A small image captioner, trained from scratch.
Model: encoder arch vit, encoder norm layernorm_no_bias, encoder activation relu, encoder moe top_k, encoder num experts 64, encoder patch size [8, 8], encoder layers 8, encoder width 192, decoder width 192, decoder layers 6, decoder activation swiglu.
Training: muon at rate 0.0024, batches of 64.
Rows from block 3 of the image encoder of a small image captioner, named by matrix and row number. Rows with one number within an expert belong to one neuron, the router's apart. Each number is 500 + 40 x the weight over its row's rms, rounded and kept within 0 to 999. All counts start at 0. Numbers have three digits each.
Before each expert's rows are labels from the 100 images, of 14976, where the router gives the expert most weight on average: "top examples" is what is common among them. Only what is clearly more common there than usual is listed. The data: rendered roads seen from a driver's seat, with toy cars, trees and houses. In brackets: how many of the 100.
# router: router (encoder.blocks.3.mlp.router.weight, 64x192, trained with AdamW), inputs 0-95
# up: expert up (encoder.blocks.3.mlp.up, 64x96x192), inputs 0-95
# down: expert down (encoder.blocks.3.mlp.down, 64x192x96, transposed), outputs 0-95

# expert 38
top examples: vehicles: zero (32)
router.38:520511543507508435509472500515436529454444473503559489565614500525402450506573485519410526514472525433453519497495589513447563421475428488563480549539523449449520586515489520532486542499488504550492529520421540450463581483455500540458490510529516509459532574529469465495475510496469497604
up.0:455473477528546475426437468483497486589447392550530548449501450519549474470518468472545538573462495468455511443541565511532557533512469535508472467505492527439495471537501504555478605499516472507496556500462533524503536539503554526493533571495486484468475552468430514535510491533489556445
down.0:495476517431563461513601477500463526489513486453477507496526513457501414538517453466550479466477463536566433424469474517553528511529456484493523473475520467535592433466515462545622511432503527466442500491569553479534490530557496492457495494476535531507544489523523556446504506480455509536
up.1:491479512477567463526456543524475465544522469468545488456440395501551484448550485460507505547550504451475538523485500503430467506463541548543471483521564520507545571486498581502510564533544502476519513461510460499456502512450473502482532498525528480428578388522503491491522477497550540472
down.1:455480514481537448515481509479528515566512492480446541480517477501575514506501519504528494494447496501512497497466509571539530504501538452506499545498388477497478469503498469423489515508482435478478499544504483471473524542454516448510538562425516451496483483511475481515460535387562523532
up.2:432489550482461566409531502528533489530499477499478502521457538470520512485495490485487462509519532476426492579510519478517424466530483488517556458523496466555513456443552524504521467474475476480435491485536516471543544545432449502570491493478465560482483497588477545507497404521442484451
down.2:476497444477481535580466415511462491549517542438611508467484472455484438469535480488431479548488530587582468550491515466501494519539521455509478531513514477534497537518484525441490534477509502507543460420497414463563493474527457534503532587522541543545560570520431515519486525535487475445
up.3:497524481460458376532519507563488568509487571505521494496567516488517461510484537492595472520484493507472533516534528518524499535430478470432484525523422430506517433474550409451521456493503542457452504546451480547561526526471616489579586477474474473519460456504445514551566506463550448478
down.3:485507539474434503554474481517459501515483527472509495479476449540484501430391501473560487448503470514509549470540488560501439493486486434530602482500586581572512483466520423530531569557459422492452527540495502464536482482492475507476492461526446488487544509533551510489495486533525555592
up.4:532451459474517597518575553498559495502439475501457491520536459448567517511497587563572481542506575516462505517482531428392463510481454457521523474440442453511493516527448471470544498498531423471535427446471508489549443522471536508424489473502410526503512496448485558508522489489516536488
down.4:512458478472512439511516391423477513486438465525530453516465542503451535523488533548527486475540441463450541482501501478516526501534500467533529496588553472533507519475501540494501545490412545520509433495452485521451535473522458484480493542483425472484505467601557542591463493466506442396
up.5:520496488501471506510521548450480443508412451557494542483525476485538496554427497496459541533543399464541444478496443447498423503473466478509546520494464400515555510526469508485503509506513546510505506543488474439508413504568459522511573433529492539447441515487511497464488474552477518483
down.5:477500476518504484533500597473544534508495540487454476440499541480475514516558493539529434464458458513496487485454536516497547489525442529550536436495458516468564503508407506511444463569505543537612486595486467473454423514522444620468488521554541544502520568474502438494548493568460494524
up.6:422506525465486477490465541477476464428472477456498442506489476534484539520553539509525486541440444474489484486625534528556410478546454480550526521476463546471513478495514476535513499485442441496431483493455458430579447554519552533528509529515478500507556421427577478559482556519516437561
down.6:506537473566492378580517459522429520439506509521471537534424490556480465485524506456532479425434539615497525552567509478527458515507538518521513449509529514468481497495497463529482493478421482469492453466451620448504493456521530515511511553525498538494546534467440483480524474451523489481

# expert 19
top examples: dusk (83)
router.19:500421513584489448523420528453463515512417543491528506458511570538476509494476470464478497466512568448477556463501568497508512463505509472524478540481529468525376478536505554495477565479516501553505499483479480459395512460519491528498493473582475536454493515538570528484547547485463565492
up.0:540482470506517501598529501496463444414504514527464520463474467492497530462532462489567527517456424426553538512486526479608446510509457516474517587494517437520466515544493541487420498435464462495469466463523521574521481554523390462439479450466500534509438488459481531553615454517520523539
down.0:565505491512447481502512486594499481479561558455493546493488540492527471432485519482432550497498428473502519482534429485551518477440483494492474478543525435486554441527532517528547406514401509464512559479494517510507557547509535491424538536547487495509494550435512485566536537528535469551
up.1:537467475500576504474498490532506477499482497513454586471442544546539503524570500472463479472512475451515524478496517467474509485490529535562513482484465431479490525464541459487462472485448494472511480443490532453531480562436593487397552529486518525536426534559485541468495449532500507505
down.1:464510536491532525474551584451495625562468488489478483480552434525501509524483527576535466480449483507553520525478574512517521499478489475519560509504487546515503465581497543441499529571550525529505575478470420438491382519536435531521534451521441515502512407460505531488502464494507503507
up.2:442454506412504455548497491545478478502607476522519452452541426509560476480509565409491497465481523439542514422503496492477540425503497475508520502469522549471431521429471483567514482498513574495560456436465487529515502522491507513463510513577525511533458466494451447593531592474457543542
down.2:496507492472574495496509524482516617462564460466531536509503402477545476520506471468458452490550515514501542464497484475441523513490460486608501505475534466546496515544409461540503550508455560530478528519493509454511510486466471468553509528528494495507484517524513500547526473488460395514
up.3:484521513546553569525574490541555497477448482510462573475492462436556505521462502473581470469510526462528553504486570493527446499542502501455492434504420486507522462580457528459577499452516528422461442457495476488484498547442458528473506452540450482499472523544454541501553478461479458495
down.3:505455470454458577522481512468505469542501472459451525474475447577493544520478457524434557448455470442460543459466472472546415469493507538525443477572568568555426478439489489511553498536510490531545494503538442475479490449519474449489472478460510514468553478502593472506474484519546495507
up.4:495556553520534502518468459563531540433490480490476535493543495492551555502475531454529517563475571543571488509461475476492432531445491461470530609447475518527556491497491400519439561495498466484469513505466422476538472562475495515430514490513495454486440446564494527510523474495584497480
down.4:505454526494553477600487519514472455443484485517557470495487500526480431495480541436493560537561514535435546425542494485553493504494512480550568516458494477482463476584520411471516485462428463538437500528511516437499468449436486481474514468544567429511483445485525499463534490530434563545
up.5:520550537477492435435475478436463593537545454440515537536536504507507482542580550519519519473489467465535506429510491548456543498515519560498430488496454455499460502495522495497517518477578522539527568516582587494455466556421549540450496510516507490419606462437439468444485499420492535514
down.5:539435487523491537498517539461547501562492485496542496497504535459422517541486489487493518507568476490545582539490411483514518502522402413449495519545563452469402553535498522487550503522546524487517606524494487508518503549526547547472547494495496465538502505515603452501469470490477413452
up.6:489422492514491513533564542465520495524514542514535435482559546535484489502442503479550518550492442437494599494459479491514524555534505468458517498505526480451539513500511450443423554474563432472511520524485558470530512463461486465487530555519518481508540414474464526462539488400514486503
down.6:503420438457492441537500455513513511468464552484527507483515478410482491577503461503557420516543519521461527521473445495535511490603423441426453539495508492572499512524383491546558514503540534462458397494435484489456583549456525478495502534497472494479485436500516468456485510518455533527

# expert 20
top examples: truck (93); vehicles: two (68)
router.20:517535418473502437531557487491547461501514492483573495471476474461439463453554554502512472586485470527540533574499480425490511428455489525430508516448512556500531584522494493490570501524506559480473490451508500507527517602492495543471505509523561475540517558512470463507503421583497480558
up.0:515526486579569419517506455433423531487504477477487497500448505484457414449463484557421520470438523529519547446499468480487537509525482512470529537496503536537539501507561543476365477551502485522505596528517514534550463534464451517542529591510483503503603540460483491527588488526506541517
down.0:486429493451516503519440536471552457495572480496529450532507469469455458529515544498483497496516494488507466593500519514429494506472432416533440518528547569462546556414462539537531499491518544501478513428540537465431514485513520500489450427557547497509463443525504489496485522524534449550
up.1:546477543483493496543495438469493506555500480476561532479456479453527457594549461442457458552524524484484484518504542503472529494482515530529508542524460569529450511482468462502500550534462565597447480503454464448529590479513543539515592547473527531534452459504527474492491551535485485412
down.1:464537605523563556487509512570505465516501528502419499559523492439488556507445523476451526431524532503467476504480493509563567498537547483494591498446531494491530475526481469500486505446542475486572509547517509442464492459513488545468431531471482466439504432540490518514561502485507558493
up.2:494484492519561421503512533454469545477507465441457531546521439486442495599462532572472597599548524455485474518444585569501493459530535460519506466493463451567497497520536506496466534476462405530528538523524466458530518460529535519419507482510570486515524507428576492505463532480484507507
down.2:468485544569488472523505498461487572492482549474447514553480509496497455513465456485565493426562516467451499518521502513454543504495424457564527555529501578446553464481505469426549562537513473461461531438516467466495538400484518538438491480492488521475464471519534539476554496444496452612
up.3:526483511480419493510523511476481465471482465513529498446470485424512428448487537527523537510471605493485440583535476539477489462512560477492593422509529567540446565540501486456591503590523506420517498439506505480516475544543556488492529569547557451523510440553517480516502509503534461486
down.3:575573501530501580467499508480577452540486466551479474551486472553492589475479517459549422470512421485448473428457476535502492535518495509547430445530541453472486483457516537529434478466568490531470480483484446497434531455402555440542536494524446505521490513531539511498443509460477494560
up.4:498460511526518504556467438433487458523503541559510505535516564524532503533507511439505464478559477531548452465484505524483506561531405635476450481468549544517437510475494483505473464509559469533417471534482503443517450468527523496517558540445488501459563539445524523512399481528506533501
down.4:555463499413492496443520468567495545522511525492499493526481547479595446530579502552539497581529486511556482499501468482493489493522520513410599482491511555555492502575491448496463467498449492524521549495526499473562503465487405517503487540510538524481468519476441491492512511467569490510
up.5:546547407541540548490517517484510519527468420492497514512530468503517493514375444480564539457573420468501510508526489483512519514485471506479490498466533490507475466522554549569461502435468459562489532604505475523465498534527472545535506451541520508460501496546537529486475536451471472497
down.5:520437495554509550484489439514477484498494477464472501427461425462438526485466493510538485493532538457510521520434520552505547526516543497530522523555490488433526516512493433516561475528514452491550457493532486453561458513498467544449586489486540483464530495461468495532510542501513488538
up.6:520513491448537569464521499533472534518494514475538480465549435472527528521532497588482578404498519499500487498494483503516460474484474554489473517460494562459494476518534451441514515507485574458507521563493530479457482463449477505428557462634472405491560560569522532515464521484549568454
down.6:533431489510517489509546518476506489525601447469517516495459495491496470493552557523473413548507511521491503459518462462525522579491500479473589410435533418547433520460525445500510482476487539416471513483545526489474446488497452581443454419518492473483546461523447467516571508540475542454

# expert 31
top examples: line: no line (57)
router.31:472485556451531425505491419469471482507467476535568489521563506516434511518543473490470520449504540449438506530557607478452534570455453504488498522518485516478441559517453540601443561516532494524518511486475527471462538564501554525475497521576477565493486506497500501518539505547457579502
up.0:377538503535502468532533477553500502527480500533514538430503520521497499444441456484515463484468525554498472506429461432510507476554449479544546527483527472475429481528482521505555467502519546516520481553450474481551437509449498487449490397503538487473522497440466508554600506469564450506
down.0:497443462449460473541503409511413492562427510485472492539521540522508519536491461516471483499490454571468508502484515455480492516485560498470532525536581489544513473561525552532552451531509480531474498461481512434455454550595439563525469424517557478493430506560587555563508546471473428524
up.1:480516539561520542543500499534474541544455542518494532524487478451479442486454483480501477572461516548461581499510543518495394498534528477502490504471466490527456418476481515513500448460508480506480496517528505495476529463494593466514501475387511517569512514485479459557534492536397469512
down.1:549479457460563566517501554519484552510439490500406504531518538529515546480575433474545494493509483461522474451514473544506550508471514492473450458446564536500551517454491532532495515483465466459526482481443505496477457449520497504493502520472606557591475549473511521513495453598511476532
up.2:476495456490503522461539450518535540508443488482478482501522526490509469513477522531487545469525450565512472558538535423487536461534492433476530464530456474533474466538449457429565518473479444477427505540513504474550528525478496464610511489490545484510551539526458528528501545439469530523
down.2:540524420518492554474512455435551474512474521523528535441431539569472479500554478502405489460449551497502529529422510516519447495430469392501495472538551501551492522567486455502472529501459486494496469501483479510462523514498481583495412552521545513504497515567457420475488461497544488455
up.3:499523523450466504450456513464536549474489495474584502497505453453410546525451458541482471521484479474458449462565528571488436577503457467480498522490522497541494397498483499380493411582473536468453498505463473493510539440499481527461540505448562485540553588471504446513535512453495517464
down.3:543498508468496394480535505510610518525469501478422510452527527438528468523501480469544426499507537467560525524558547475493430579532511559507444522494498466512544513497480540515538465444490533577537535521603433520505517522443478506464491520459520474460568543512514555433445420518529454415
up.4:505446480454592505449496519508556499486409517503576502511546481472485478507392499491530478495469506428496509474504521464517489459438539521452493483490526484517489502482449496487463398516448484503498463494478531600371509482496518458559540584475527431525532481516443487477521534530452505529
down.4:493533450574538527506475517455431463543535449480460561483455505476489562476459500509510530514534482533564529496476418539524507508449505464495487492518544569470579536437467487421525463562453481467485447513529491512493555503431494459461476422510514625475506518474512466489458505494501460470
up.5:471446527514482471506528407553493517530514525481554455510495505484465499501507510459460522470470534457547511487525515435458496532498466568479482530443531464538414470505526475464552438459503495521559513558534515462472474527484427393452447512545459450458511564475510508505456551434489532480
down.5:542436499493533457525450546524517555483517516532469507490537522551550548478475499450470513433491485484503551532473508618553449526495473495542563486529529442543528516484415478494462544530476517407562518484462488513455488450514495471437510504545480545424474487499553433537500492456456476506
up.6:465527460615499538534508506465484492483558516516467456490494506519571489486476540441463449546477501493509487496527453479483510450486512475486545470524458450537487489580604451495475449485445397499503441514432505486553479486539558524557493477446429471510468514488455481414486497551586534517
down.6:454502555475453490500478520507535532398461514495493483469548470534472526454497522458500520466426467535491542553574479584481538543512561507526498437487492481563445563496546499499445479563436507534501573505499456549505478453488473508523468520462606462552478477572443432481506511537469515474